Weights of a small audio embedding model: 28.1M parameters, norm layernorm.
Rows from block 3, named by matrix and row number. Rows with one number belong to one neuron. Each number is 128 + 24 x the weight over its row's rms, rounded and kept within 0 to 255. All counts start at 0. After the name is the row's rms in percent of the matrix's.
# fc1: second MLP up (model.blocks.3.mlp.fc1.weight, 2304x384), inputs 0-76
# fc2: second MLP down (model.blocks.3.mlp.fc2.weight, 384x2304, transposed), outputs 0-76
fc1.1473 277 [128 113  85 182 128 112 128 128 128 128 125 128 128 127 123 160 123 128 128 106 125 128 134 227 128 128 127 128 128 116 129 128 104 128 178 130 128 127 135 164 128  93 154 130 138 128  97 241 145  91 128  99 195 128 156 128 130 128 103 129 128 125 129 156 128 128  37 128 172 132 136 126 131 154 129 128 131]
fc1.1475 263 [131 109 138 134 135 146 132 127 128 129 123 157 124 115 128 117 125 117 127 122  79  84 123 149 145 129 115 128 101 129 130 141 163 123 148 130 127 130 128 138 137 129 192 106 124 130 126 145 124 133 168 156 154 111 129 125 128 128 127 131 128 130 112 123 128 127 136 130 128 138 114 146 114 128 129 125  57]
fc1.1481 277 [128 128 128 128 128 128 161 135 128 128 128 128 128 151 128 180 128 128 128 128 128 128 128 177 128 128 249 128 123 231 128 113 128 128 116 126 128 128 128  90  94 110 131 128 128 128 128 128  94 192 108 128  76 128 111  26 128 131 131 129 128 128 134 128 128 128 128 128 122 164 128 150 181 129 128 128 128]
fc1.1482 283 [156 120 128 128 128 106 128  88 128 128 127 129 107 117 128 118 128 128 128 133 126 128 150 188 192 129  49 126 119 128 129 118 128 136 188 128 128  64 135 127 175 127 146 112 125 146 128 128 128 150 128 126 103 127 128 129 128 128 139 128  84 128  68 128 135 133 128  98 127 130  74 184 128 128 128 173 123]
fc1.1488 239 [130 115 128 128 124 128 126 129 128 128 128 123 128 128 128 172 128 123 128 140 126 114 128 128 128 128 128 101 130 122 128 134 128 129 124 115 131 128 128 128 128 128 128 128 128 128   5 127 121 171 128   8 128 128 126 188 128 255 127 134 123 128 112 128 128 109 127 151 128 128 128 167 123 131 128 128 128]
fc1.1505 070 [128 128 128 128 134 128 142 128 128 124 128 128 128 128 106 128 131 144 128 128 122  49 128  99 122 128 139 128 125 128 128 128 128 118 128 128 128 128 128 128 128 128 128 128 128  96 107 128  89 136 128 128 128 128 165 128 128 128 128 128 180 128 128 128 128 128 128 227  99 146 128 128 128 128 128 139 123]
fc1.1507 249 [131 117 114 197 133 156 155 126 118 128 120 124 141 127 135 128 101 122 128 103 106 111 117 142 134 128 132 116 111 121 129 138 131 175 249 127 128 128 122 122 119 117 141 168 128 131 104 133 124 127 124 129 115 128 117 128  74 116 135 128 128 155  95 138 128  98 124 169 145 130  97 113 118 128 132 123 118]
fc1.1511 376 [155 128 125 128 149 134 251 129 128 126  90 116 156 128 128 142 125 113 128 128 104 136 140  84 134 124 126 127 129 128 161  84  76 144 146 133 132 171 123 117 127 135 105 122 131 131 127  90 125 128 133 131 131 127 128 112  92 121 126  99 125 136 161 131 138 142 105 127 176 128  77 128  98 127 128 148 121]
fc1.1515 255 [129 128 128 128 128 102 128 119 128 128 228 120 126 129 128 128 129 128 128 128 110 128 128 128 255 122 128 128 110 128 128 126 128 128 132 128 126 128 128 126 128  88 130 158 128 128 129 128 128 113 129 102 128 179 124 177 125 104 109 128 137 218 143 131 133 138 128 126 131 140 129 127 121 128 128 134  96]
fc1.1526 320 [127 145 128 128 127 109 134  77 127 123 135 139 176 133 122 130 105 128 128 123 133 125 130 126 110 129 147 144 152 126 129 123 176  99 174 128 146 129 134 145 158 130 125 127 130 128 127 130 111 103 140 108 135 134 125 118 118 128 126 128 111 128 128 130 136 128 128 124 127 142 121 131 141 124 142 142 125]
fc1.1528 111 [128 128 128 128 128 128 128 128 128 128 128 128 128 239 128 156 128 128 128 128 128 128 196 128  97 128 128 127 128 119 128 128 128 128 128 128 128 128 128 128 128 156 201 128 128 128 159 128 131 128 128 128 181 128 128 109 128 128 128 128 128 212 128 128 128 128 100 128 128 108 128 128 128  43 136 128 132]
fc1.1532 359 [132 102 159 132 144 140 141 128 128  54 112 138 123 175 128 127 135 133 132 106 128 128 144 126 129 126  94 128  59 193  97 127 107 131 128 127 128 166 130 148 131 129 142 107 135 127  98 112 111 108 120  95 163 145 125 125 100  84 117 118 148 142 103 128 152 129 126 102 146 134 130 127 133 124  92 125 121]
fc1.1537 092 [128 128 128 128 128 128 128 128 128 128 128 128 131 128 128 128 133 128 128 128 128 119 128 128 128 128 128  83 124 128 136 128 128 128 127 128 128 127 142 128 128 132 128 134 128 128 128 128 128 135 128 118 128 128 124 121 128 128 128 128 128 128 128 125 128 128   0 128 128 128 169 128 128 128 128 132 128]
fc1.1539 263 [126 128 133 128 138 128 128 134 128 134 128 128 129 142 145  99 125 136 127 128 134 127 130 124 128 128 128 128 128 128 128 142 132 128 118 128 128 127 129 136 112  99 121 132 128 128 128  98 128 129 128 133 129 129 128  69  67 128 136  59 128 128 128 128 128  73   0 128 127 123 128 128 128 129 129 126 128]
fc1.1546 296 [129  76 127  69 128 128 128 127 128 138 129 128 130 223 128 134 131 128 128 119 128 128 128 123 115 128 106 128 141 133 129 129 134 128 130 129 129 129 127 131 127 127 124 128 144 128 133 127 128 172 128  26 129 164  96 127 128 129 125 134 128 255  62 129 128 143 156 130 128 128 132 124 124 128 127 126 128]
fc1.1549 092 [128 128 130 128 124 128 128 128 128 128 128 128 128 128 128 128 122 128 128 128 128 255 128 130 128 128 128 128 126 128 128 128 128 128 131 128 128 128 128 128 128 127 128 128 128 128 128 128 128 128 128  79 128 127 128 128 128 128 128 128 128 128 128 128 128 128 128 128 128 128 128 128 151 128 128 128 131]
fc1.1560 453 [115 131 115 118 119  94 147 128 153 135 138 134 134 120 127 120 137 131 129 130 116 128 123  76 125 132 129 145 130 130 152 128 139 140 107 128 128 123 126 110 127 128 114 130 128 115 121 138 135 114 135 128 113 142 124  88 127 217 147  95 128 181 139 123 130 125 130 132 123 122 126 134 127 124 125 107 148]
fc1.1561 118 [123 139  31  87 126 128 131 127 128 128 128 128 128 128 128 121 128 128 128 193 128 128 174 133 129 128 128 128 128 158 128 128 128 159 134 128 128 128 128 196 128 146 125 128 128 128 128 131 128 144 130 128 139 128 128 139 128 146 158 128 128 128 126 128 128 128 128 181 128 141 127 128 138 128 128 128 128]
fc1.1565 345 [149 128 129 127 126 136 135 122 128  93 134 155  81 137 126 128 118 137 131 128   0  88 195 169 130 123 124 128 114 128 133 140  99 128  52 124 103 126 129  97 127 141 129 138 147 126 129  98 118 131 124 108 128 127 134 196 128 126 128 128 131 142 106 128 126 126 111 102 134 128 111 112 126 118  95 184 128]
fc1.1570 363 [127  96  96 119 145 128 128 116 128 128 120 128  74 125 123 137  99 128 128 127 126 136 255 255 125 101 172 131 126 137 125 120 145 183 133 128 128 141 138 100 128 128 116 128 128 124 130 125 128 126 129 132 134 132 105 128 149 127 116 128 128 145 129 127 129 127 156 110 128 129 128 129 129 128 147 123 154]
fc1.1572 081 [128 142 115 128 127 128 128 128 128 128 128 128 118 128 128 128 125 128 128 128 117 128 128 128 128 128 136 128 129 128 128 146 128 128 132 128 128 127 120 126 112 169 129 134 128 128 107 128 128 128 128 128 204 117 128 128 255 128 128 128 128   0 128 128 128 128 128 128 128 128 129 128 210 128 109 136 128]
fc1.1574 287 [139 128 132 125 147 145 128 113 107 146 131 129 125 143 128  64 140 128 128 137 164 130 128 173  39 127 139 128 139 118 132 129 155 142 138 128 128 125 150 135 128 126 174 138 128 130 131 131 128 130 128 126 128 141 121 130 131 130 127 170 127 131  33 128 118 132 129 129 128 135 112 151 122 127 135 129 130]
fc1.1578 287 [143 157 137 127 130 129 143 100 128 124 130 127 127 133 128 117 113 126 128 128 128 128  93 127 138 126 150 130  86 131 134 111 125 129 121 124 128 152 116  54 128  89 125 138 130 133 111 127 131 129 128 126 125 122 128 128 130 130 128 181 128 129  54 128 130 128 105 143 128 135 101 128 128 128 154 128  93]
fc1.1600 305 [131  94  98 129 147 128 128 123 127 127 125 127  24 122 118 131  69 128 128 123 137 119  91 141 139 128 131 113 114 111 124 106 127 136 168 129 128 135 131 124 122 128 156 102 148 129 210 130 124 139 129 162 123 129 161 113 128 191 134 132 129 105 106 110 133 163 143 122 140 171 131 169 142 128 112 131 128]
fc1.1609 313 [141 130 132 128  38 128 130  68 123 119 128 128  80 128 134 128 128 128 128 128 128 119 130 127 129 128 186 128 128 135  54 128 184 128 128 128 128 128 128 128 128 123 174 127 128 139 128 128   3 128 128 116 128 128 134 150  93 123 127 128 137 129 126 128 128 128 134 127 128 129 128 128 119 128 128 218 147]
fc1.1620 138 [128  75 128 128 128 128 128 128 128 128 128 180 128 128 128 128 128 128 128 111 128 128 128  52 128 128 128 128 128 148 128 128 113 128 128 128 128 128 128 137 128 128 128 128 181  45 128 128 129 128 152 128 128 128 128 255 128 128 128 128 128 128 128 128 128 128 128 128 106 128 128 128 128 128 128 128 128]
fc1.1632 164 [124 128 155 174 128 128 110 128 128 128 132 128 205 139 128 128 128 128 128 128 128 128 128 128 187 128 128 128 128 128 128 128  90 128 139 130 128 149 128 128 128 128 128 128 135 128 128 128 128 127 128 128 140 218 135 128 122 133 202 128 165 141 128 128 122 128 128 106 128 128 128 127 111 128 113 128 128]
fc1.1643 234 [128  89 117 147 144 126 128 119 128 128 127 129 146 104 127  19 104 140 129 113 134 132  96 111 172 127 156 134 126 154 122 134 153 153 151 126 129 135 135 123 138 131  88 115 125 128 147  98 131 136 124 169 134 128 129 177 141 130 141 128 158 135  93 128 128 125 106 153 131  79 102 128 128 138 123 130 134]
fc1.1656 383 [160 128 127 132 129 128 142 128 127  99 125 129 110  96 126 122 129  43 130 123 134 128 131 126 204 135 108 149 121 108 126 114 123 127 124 136 122 126 100  93 167 124 130 164 136 128 132 118   5 223  99 128 128 140 128 112 128 144 115 128 110 134 109 128 136 182 251 128 131 143 155 136 144 125 130 134 154]
fc1.1657 272 [124 122 155 132 128 118 131  93 129 124 168 128 108 193 128 103 136 128 128 130 128 128 128 128 128 128 128 128  98 128 128 128 128 124 153 128 138 117 128 118 128 160 115 129 128 111 128  94 134  23 111 128 118 125 145 128 128 119 114 126 128 131 183 115 140 218 128 128 129 128 137 146 123 135 134 109 166]
fc1.1661 119 [127 128 126 128 128 127 128 128 128 128 111 150 155 128 111 121 100 128 128 110 128 128 130 113 123 128 129 128 128 125 114 105 105 129 128 127 128 128 128  58 128  80 144 128 129 128 128 115 129 128 128 128 128 132 128 128 177 128  96 128 128 128 129 173 127 128 201  87 128 127 140 130 124 126 128 144 128]
fc1.1665 340 [129 128 154 159 144 140 122 130 128 134 136 147 125 138 151 120 137 128 128 127 131 104 128 132 113 118 101 128 126 126 127 130 140 142 125  97 128 129 125 139 118 124  87 133 128 127 128 129 129  98 128  93 153 123 137 127 126 134 180 119 134  54  99 123 128  93  63 115 129 127 120 127 133 128 131 128 128]
fc1.1668 205 [131 151 123 128 112 128 128 128 128 168 127 128 156 128 128 150 114 128 128 128 121 128 128 128 128 128 128 128 128 128 128 128 128 128 138 128 128 128  56 128 128 128 128 124 128 128 128 128 128 128 128 128 128 128 128 128 128 101 128 128 128 128 128 114 112 128 128 128 128 128 128 128 125 128 129 130 128]
fc1.1669 376 [126 140 145 134 144 154 131 130 140 138 139  90  61 127 128 126 128 129 130 134 113 122 132 147 161 128 150 129 138 128 114 123 125 117 106 129 129 140 128 137 128 122 129 136 127  23  60 131 127  85 136 129 126 133 131 117 138 128 111 131 170 156 128 128 107 121 125 127 131  97 108 129 122 129 128 128 174]
fc1.1672 117 [128 128 128 128 128 128 128 128 128 128 128 128 128 128 128 128 129 128 128 128 128 128 128 128 128 128 128 128 128 128 128  28 128 128 128 128   0 128 128 128 128 128 128 249 128 128 128 128 192 128 128 128 128 128 128 128 128 128 128 128 128 128 128 128 128 128 128 128 128 128 128 128 128 128 128 128 130]
fc1.1701 251 [151 128 130 152 128 128 127 128 127  96 128 148 128 128 140 107 167 128 128 128 111 128 128 216 127 128  84 128 115 113 129 123 127 128 255 119 128 144 130 128 128 128 140 111 128 128 128 128 150 118 128 128 128 114 108 124 126 129 131 140 146 158 110 128 128 131 128 129 124 128 128 129 135 128 128 126 146]
fc1.1702 123 [128 128 128 159 128  69 128 128 128 128 128 128 128 128 128 128 125 128 128 126 128 128 128 128  84 128 162 128 123 128 109 128 146 124 183 128 139 128 128  88 128 128 125 128 128 216 128 128 134 128 128 128 147 128 128 111 127 106 128 128 134 128 129 159 128 128 128 128 128 128 128 128 100 163 128 128 128]
fc1.1705 250 [129 128  92 128 128 130 128 128 128 128  96 128 128 122 128 127 128 128 128 127 130 142 128 128 139 128 128 128 235 128 149 239 128 128 138 128 128 121 104 128 128 128 133 127 128 160 161 120  92 128 128 128 128 128 128 129 154 128 115 132 110 161 144  89 128 128 124 141 128 128 133 128  59 128 119 132  72]
fc1.1715 230 [139 149 116 127 120 128 128 130 127 231 127  83 132  86 128 126 125 128 128 128  50 129 128 128 120 129 128 127 128 128 128 147  77  96 169 128 128 153 128 126 128 137 121 143 131 128 121 132 201 111 128 133 136 129 130 133 113 140 140 128 127 128  49 124 121 135 128 119 108 115 136 129 129 138 129 132 134]
fc1.1729 234 [123 103 127 126 126  98 103 128 128 128 128 101 123 128 129 166 131 129 129 123 130 128 200  32 146 128 128 125 141 134 149 127 131 129 144 126 128 117 127 111 124 170 121 143 148  97 134 128 112 121 128 127 128 127 120 113 126 119 203 128 126 185 122 127  96 127  95  81 109 127 128 129 127 127 129 128 176]
fc1.1731 187 [128 128 128 128 128 126 128 129 128 128 128 128 136 128 128 138 132 128 128 127 118 128 128 130 128 111 128 128 125 100 123 128 141 128 130 132 123 128 128 115 129 128 128 128 180 127 126 128 129 128 130 128 128 127 246 137  76 129 128 100 128 124  52 128 128 130 204 132 150 128 126 127 111 128 162 128 129]
fc1.1738 254 [126 128  40 133 129 127 132 128 128 126 128 126  83 136 128 169 125 139 128 128 128 128 128 108 125 128 127 129 162 145 130 127 106 146 132 128 128 126 128 130 127 134 132 128 128 128 151 126 175 136 126 128 128 128  74 128 128 127 128 128 148  48 120 128 131 128 122 129 115 129 128 128 103 128 128 129 169]
fc1.1745 090 [128 127 122 202 120 126  41 128 128 128 128 129 130 102 128 121 127 141 128 201 132 128 128 128 149 127 131 128 128 128 129 123 125 128 128 128 130 128 128 120 146 128 127  64 136 129 128 128 128 129 128 114 128 128 119 128 128 134 163 128  47 114 157 128 128 140 255  83 128 185 135 121 128 128 128 134 130]
fc1.1748 261 [129 128 128 128 128 128 127  87 128 128 128 128 119 128 128 118 128 128 128 128 128 128 153 126 128 128 128 128 128 133 128  95 128 128 127 128 128 132 128 135 135 117 128 128 128 128 128 128 128 128 128 128 128 128 213 128 125 128 128  98 128 255 128 128 128 124 130 128 135 128 128 128 128 106 128 128 128]
fc2.1473 080 [124 128 128 128 128 128 128 128 128 128 128 128 153 128 128 128 124 128 128 128 107 128 128 128 128 128 128 128   0 128 126 128 128 128  79 128 128 128 128 128 128 128 129 128 128 128 128 128 128 128 128 128 128 128 128 128 128 128 128 128 128 128 128 128 128 128 128 128 128 128 128 128 128 128 128 127 128]
fc2.1475 236 [ 91 128 128 128  90 128 128 128 128 128 128 128 131 128 128 123 127 128 128 128 128 128 128 117 128 128 128 128  96 128  97 128 128 128 140 128 128 127 128 147 128 128 106 128 128 128 128  94 138 122 128 119 131 128 128 127 128 128 132 128 128 127 127 128 128 133 128 118 128 128 128 128 128 128 128 129 127]
fc2.1481 032 [119 128 128 128 128 128 128 128 128 128 128 128 105 128 128 128 130 128 128 128 128 128 128 128 128 128 128 128 128 128 127 128 128 128 128 128 128 128 128 128 128 128 127 128 128 128 128 128 127 128 128 128 128 128 128 128 128 128 128 128 128 128 127 128 128 128 128 128 128 128 128 128 128 128 128 116 128]
fc2.1482 106 [124 128 128 128 128 128 128 128 128 128 128 128 220 128 128 128 126 128 128 128 128 128 128 147 128 128 128 128 130 128  56 128 128 128 127 128 128 128 128 128 128 128 255 128 128 128 128 128 126 128 128  57 128 128 128 128 128 127 128 128 128 128 128 128 128 128 128 128 128 128 128 128 128 128 128 167 132]
fc2.1488 033 [128 128 128 128 128 128 128 128 128 128 128 128 129 128 128 128 134 128 128 128 128 128 128 128 128 128 128 128 127 128 187 128 128 128 184 128 128 128 128 128 128 128 128 128 128 128 128 128 128 128 128 128 128 128 128 128 128 128 128 128 128 128 128 128 128 128 128 128 128 128 128 128 128 128 128 121 128]
fc2.1505 013 [128 128 128 128 128 128 128 128 128 128 128 128 128 128 128 128 138 128 128 128 128 128 128 128 128 128 128 128 128 128 157 128 128 128 128 128 128 128 128 128 128 128 255 128 128 128 128 128 128 128 128 128 128 128 128 128 128 128 128 128 128 128 128 128 128 128 128 128 128 128 128 128 128 128 128 129 128]
fc2.1507 138 [162 128 128 128 124 128 128 128 128 128 128 128 174 128 128 134 134 128 128 128 128 128 128 128 128 128 128 128 157 128 128 128 128 128 119 128 128 128 128 128 128 128   0 108 128 128 128 128 128 128 128 162 128 128 128 133 128 129 128 128 128 128 128 128 128 128 128 128 128 128 128 128 128 128 128 138 128]
fc2.1511 263 [158 128 129 128 128 128 128 128 128 128 128 128 135 136 128 152  87 128 128 128 130 128 128 128 128 128 128 128 181 128 118 128 128 128 201 128 128 141 128 128 128 118 156 102 128 128 128 128 130 127 128 127 128 128 130 119 128 127 125 128 129 128 128 128 128 128 128 101 128 128 128 128 128 128 128 124 128]
fc2.1515 048 [128 127 128 128 128 128 128 128 128 128 128 128 117 128 128 128 128 128 128 128 128 128 128 128 128 128 128 128 146 128 255 127 128 128 127 128 128 128 128 128 128 128 129 131 128 128 128 128 128 128 128 128 128 128 128 128 128 128 129 128 128 128 128 128 128 123 128 128 128 128 127 128 128 128 128 130 128]
fc2.1526 372 [138 128 128 128 127 128 128 128 128 128 128 128 125 123 128 125 105 128 128 128 125 128 128 173 125 128 128 128 127 128 131 128 128 128 205 128 128 128 128 128 128 128 232 128 128 128 128 128 126 128 128 110 129 128 128 118 128 130 129 128 128 121 128 130 128 128 131 128 128 128 132 128 128 128 128 122 128]
fc2.1528 017 [128 128 128 128 128 128 128 128 128 128 128 128 119 128 128 128 128 128 128 128 128 128 128 128 128 128 128 128 130 128 127 128 128 128 128 128 128 128 128 128 128 128 131 128 128 128 128 128 128 128 128 128 128 128 128 128 128 128 128 128 128 128 128 128 128 128 128 128 128 128 128 128 128 128 128 128 128]
fc2.1532 342 [127 128 128 128 128 128 128 128 128 128 127 128 140 128 128 128 187 128 128 128 128 128 128 128 128 128 128 128 129 128 130 128 128 128   0 128 128 128 128 128 128 128  78 128 128 128 128 128 128 129 128 128 128 128 128 127 128 128 133 128 128 128 128 128 128 128 128 129 128 128 128 128 129 128 128 128 128]
fc2.1537 016 [ 12 128 128 128 128 128 128 128 128 128 128 128 127 128 128 128 122 128 128 128 128 128 128 128 128 128 128 128 136 128  66 128 128 128 128 128 128 128 128 128 128 128 139 126 128 128 128 128 128 128 128 128 128 128 128 128 128 128 128 128 128 128 128 128 128 128 128 128 128 128 128 128 128 128 128 128 128]
fc2.1539 062 [128 128 128 128 128 128 128 128 128 128 128 128 130 128 128 128 121 128 128 128 128 128 128 128 128 128 128 128 128 128 255 128 128 128  35 128 128 128 128 128 128 128 129 128 128 128 128 128 221 128 128 128 128 128 128 128 128 128 128 128 128 128 128 128 128 128 128 127 128 128 128 128 128 128 128 129 128]
fc2.1546 130 [126 128 128 128 128 128 128 128 128 128 128 129 113 120 128 126 204 128 128 128 127 128 128 141 127 129 128 128  11 128  61 128 128 128   0 128 128 128 128 128 128 128 232 128 128 128 128 128 128 130 128 128 128 128 128 128 128 127 140 128 128 104 128 128 128 127 128 127 126 128 128 130 128 128 128 128 128]
fc2.1549 012 [155 128 128 128 128 128 128 128 128 128 128 128  82 128 128 128 127 128 128 128 128 128 128 128 128 128 128 128 122 128 255 128 128 128  83 128 128 128 128 128 128 128 130 128 128 128 128 128 132 123 128 128 128 128 129 128 128 128 127 128 128 128 128 128 128 129 128 128 128 128 128 128 128 128 128 134 128]
fc2.1560 343 [128 128 126 128 128 128 128 128 128 128 128 128 109 128 128 146 150 128 128 128 131 128 128 125 128 128 128 128 125 128  28 128 128 128 128 128 128 128 128 128 128 128  85 128 128 128 128 128 134 128 128 128 128 128 128 128 128 128 128 128 128 128 125 128 128 120 128 128 128 128 128 128 127 128 128 116 128]
fc2.1561 026 [131 128 128 128 128 128 128 128 128 128 128 129   5 128 128 128 126 128 128 128 128 128 128 128 128 128 128 128 128 128 125 128 128 128 196 128 128 128 128 128 128 128 158 128 128 128 128 128 128 128 128 128 128 128 128 128 128 128 127 128 128 128 128 128 128 139 128 128 128 128 128 128 128 128 128 120 128]
fc2.1565 420 [216 127 128 128 128 128 128 128 128 128 128 128 121 128 128 194  48 128 128 128 125 128 128 128 128 128 128 128 128 129 128 127 128 128 112 128 128 128 128 128 128 136 119 128 128 128 128 128 147 129 128 215 128 128 128 145 128 128 129 128 128 128 128 128 128 128 128 128 128 128 128 138 126 128 128 102 132]
fc2.1570 226 [130 128 128 128 128 128 128 128 128 128 128 129 213 128 128 129 130 128 128 128 129 128 128   0 128 128 128 128 128 128 135 128 128 128 129 128 128 128 128 128 128 128 255  48 128 128 128 128 128 125 128 128 128 128 128 119 128 128 128 128 128 129 129 128 128 128 128 128 128 128 128 128 128 128 128 127 128]
fc2.1572 017 [131 128 128 128 128 128 128 128 128 128 128 128 101 129 128 128 129 128 128 128 128 128 128 128 128 128 128 128 129 128 127 128 128 128 255 128 128 128 128 128 128 128 128 128 128 128 128 128 128 128 128 128 128 128 128 128 128 128 128 128 128 128 128 128 128 128 128 128 128 128 128 128 128 128 128 118 128]
fc2.1574 222 [ 94 128 128 128 128 128 128 128 128 128 128 128 117 128 128 128 128 128 128 128 129 128 128 128 128 128 128 128 128 128 115 128 128 128 103 128 128 127 128 128 128 128 255 128 128 128 128 128 128 125 128 128 128 128 128 128 128 128 128 128 128 128 128 128 128 109 128 128 128 128 128 128 128 128 128 128 128]
fc2.1578 195 [128 128 128 128 128 128 128 128 128 128 128 128 255 128 128 129 113 128 128 128 128 128 128 128 128 128 128 128 141 128 133 128 128 128 238 128 128 128 128 128 128 128 128 128 128 128 128 128 127  77 128 126 128 128 128 128 128 129 128 128 128 128 128 128 128 129 128 128 128 128 128 128 128 128 128 141 128]
fc2.1600 572 [ 76 128 128 128 128 128 128 128 128 128 128 128  86 132 128 116 128 128 128 128 128 128 128 126 132 128 128 128 125 128 162 128 128 128 128 128 128 128 128 128 128 128  94 128 128 128 128 128 134 129 128 128 128 128 128 128 128 122 125 128 128 127 128 128 128  67 128 127 128 128 128 128 131 128 128 129 129]
fc2.1609 193 [139 128 128 128 128 128 128 128 128 128 128 128 146 128 128 128 128 128 128 128 138 128 128 128 128 128 128 128 123 128 141 128 128 128   0 128 128 128 128 128 128 128 128 128 128 128 128 128 128 128 128 128 128 128 128 128 128 128 128 128 128 128 128 128 128 130 128 128 128 128 128 128 128 128 128 128 128]
fc2.1620 008 [118 128 128 128 128 128 128 128 128 128 128 174 116 128 128 128 111 128 128 128 128 128 128 128 128 128 128 128 239 128 141 128 128 128 127 128 128 128 128 128 128 128 123 128 128 128 128 128 130 146 128 128 128 128 128 183 128 128 128 128 128 128 128 128 128 128 128 131 128 128 128 128 128 128 128 189 128]
fc2.1632 038 [130 128 128 128 128 128 128 128 128 128 128 128 126 128 128 128 114 128 128 128 129 128 128 128 128 128 128 128 133 128 127 128 128 128 131 128 128 128 128 128 128 128 122 128 128 128 128 128 126 128 128 128 128 128 128 127 128 128 128 128 128 128 128 128 128 128 128 128 128 128 128 128 128 128 128 142 128]
fc2.1643 115 [ 18 128 128 128 128 128 128 128 128 128 128 128  95 128 128 130 218 128 128 128 130 128 128 128 128 128 127 128 128 128 128 128 128 128 128 128 128 128 128 128 128 128 147 128 128 128 128 128 128 129 128 128 128 128 127 127 128 128 159 128 128 128 128 128 128 130 128 128 128 128 128 128 128 128 128 135 128]
fc2.1656 218 [ 36 128 128 128 121 128 128 128 128 128 128 128  85 128 128 128 128 128 128 128 128 128 128 128 126 128 128 128 104 128 255 128 128 128 133 128 128 128 128 128 128 128 127 128 128 128 128 125 128  59 128 128 128 128 128 129 128  31 126 128 128 128 128 128 128 128 128 128 128 128 128 128 128 128 128 130 127]
fc2.1657 072 [ 91 128 128 128 128 128 128 128 128 128 128 128   0 128 128 128 116 128 128 128 203 128 128 128 128 128 128 128 128 128 128 128 128 128 150 128 128 128 128 128 128 128  59 128 128 128 128 128 127 129 128 128 128 128 128 128 128 128 128 128 128 128 128 128 128 124 128 128 128 128 128 128 128 128 128 120 128]
fc2.1661 048 [126 128 128 128 128 128 128 128 128 128 128 128   2 128 128 128 128 128 128 128 128 128 128 128 128 128 128 128 128 128 140 128 128 128 128 128 128 128 128 128 128 128 125 128 128 128 128 128 128 128 128 128 128 128 128 128 128 128 128 128 128 128 128 128 128 130 128 128 128 128 128 128 128 128 128 156 128]
fc2.1665 177 [220 128 128 128 125 128 128 128 128 128 128 128 177 128 128 130 153 128 128 128 128 128 128 128 127 128 128 128 130 128 172 128 128 128 122 128 128 128 128 126 128 128 129 128 128 128 128 128 115 149 128 123 128 128 128  89 128 126 114 128 128 128 128 128 128 128 128 132 128 128 128 128 131 128 128 144 128]
fc2.1668 027 [128 128 128 128 128 128 128 128 128 128 128 128 128 128 128 128 123 128 128 128 126 128 128 128 128 128 128 128 126 128 108 128 128 128 126 128 128 128 128 128 128 128 137 128 128 128 128 128 127 128 128 128 128 128 128 128 128 128   2 128 128 128 128 128 128 130 128 128 128 128 128 128 128 128 128 140 128]
fc2.1669 235 [101 129 126 128 128 128 128 128 128 128 128 128 115 128 128 127 129 128 128 129 131 128 128 128 128 128 128 128 126 128 118 128 128 128 104 128 128 128 128 129 128 128 191 130 128 128 128 128 127 128 128 127 128 128 126 130 128 127 128 128 128 126 128 128 128 127 128 115 127 128 128 129 131 128 128 128 128]
fc2.1672 007 [140 128 128 128 128 128 128 128 128 128 128 128 119 128 128 137 235 128 128 128 129 128 128 129 128 128 128 128 199 128 123 128 128 128  78 128 128 128 128 128 128 128 115 132 128 128 128 128 128 128 128 127 128 128 128 128 128 128 128 128 128 128 129 128 128 128 128 117 128 128 128 128 128 128 128 129 130]
fc2.1701 145 [ 81 128 128 128 128 128 128 128 128 128 128 155 128 128 128 128 110 128 128 128 173 128 128 128 128 128 128 128 141 128 118 128 128 128 255 128 128 128 128 128 128 128 255 128 128 128 128 128 128 128 128 128 128 128 128 128 128 128 128 128 128 128 128 128 128 126 128 128 128 128 128 128 128 128 128 128 128]
fc2.1702 034 [127 128 128 128 128 128 128 128 128 128 128 128 104 128 128 128 127 128 128 128 128 128 128 128 128 128 128 128 127 128  65 128 128 128   0 128 128 128 128 128 128 128  21 128 128 128 128 128 128 128 128 128 128 128 128 128 128 128 128 128 128 128 128 128 128 128 128 128 128 128 128 128 128 128 128 146 128]
fc2.1705 048 [ 69 128 128 128 128 128 128 128 128 128 128 128 124 128 128 128 125 128 128 128 128 128 128 128 128 128 128 128 129 128 129 128 128 128 126 128 128 128 128 128 128 128 139 128 128 128 128 128 128 128 128 128 128 128 128 128 128 128 128 128 128 128 128 128 128 130 128 128 128 128 128 128 128 128 128 122 128]
fc2.1715 158 [130 127 128 128 128 128 128 128 128 128 128 128 100 128 128 109 127 128 128 128 128 128 128 128 128 128 128 128 133 128 255 128 128 128 122 128 128 128 128 128 128 128 118 128 128 128 128 128 112 159 128 128 125 128 128 128 128 128 128 128 128 128 128 128 128 128 128 128 128 128 128 128 128 128 128 137 128]
fc2.1729 176 [128 109 128 128 128 128 128 128 128 128 128 128  63 121 128 128 142 128 128 128 128 128 128 128 128 128 128 128   0 128  76 128 128 128 128 128 128 128 128 128 128 128 127 132 128 128 128 128 128 128 128 128 126 128 128 128 128 136  18 128 128 128 128 128 128 123 128 128 128 128 128 128 128 128 128 126 128]
fc2.1731 027 [129 128 128 128 128 128 128 128 128 128 128 128 115 128 128 128 129 128 128 128 129 128 128 128 128 128 128 128  76 128 210 128 128 128 177 128 128 128 128 128 128 128 128 128 128 128 128 128 135 129 128 128 128 128 128 128 128 128 126 128 128 128 128 128 128 129 128 128 128 128 128 128 128 128 128 255 128]
fc2.1738 084 [ 64 128 128 128 128 128 128 128 128 128 128 129  78 128 128 128 112 128 128 128 127 128 128 128 128 128 128 128 190 128 132 128 128 128 129 128 128 129 128 128 128 128 174 128 128 128 128 128 128 128 128 128 128 128 128 128 128 128 134 128 128 128 128 128 128 128 128  90 128 128 128 128 128 128 128 122 128]
fc2.1745 025 [210 128 128 128 128 128 128 128 128 128 128 128 118 128 128 128 128 128 128 128 128 128 128 128 128 128 128 128 129 128 121 128 128 128 123 128 128 128 128 128 128 128 132 128 128 128 128 128 133 128 128 128 128 128 128 128 128 128 128 128 128 128 128 128 128 128 128 128 128 128 128 128 128 128 128 125 128]
fc2.1748 026 [128 128 128 128 128 128 128 128 128 128 128 129 125 127 128 126 125 128 128 128 128 128 128 129 128 128 128 128 127 128  43 128 128 128 128 128 128 128 128 128 128 128 128 128 128 128 128 128 128 129 128 128 128 128 128 127 128 128 128 128 128 159 128 128 128 128 128 128 128 128 128 128 128 128 128 148 128]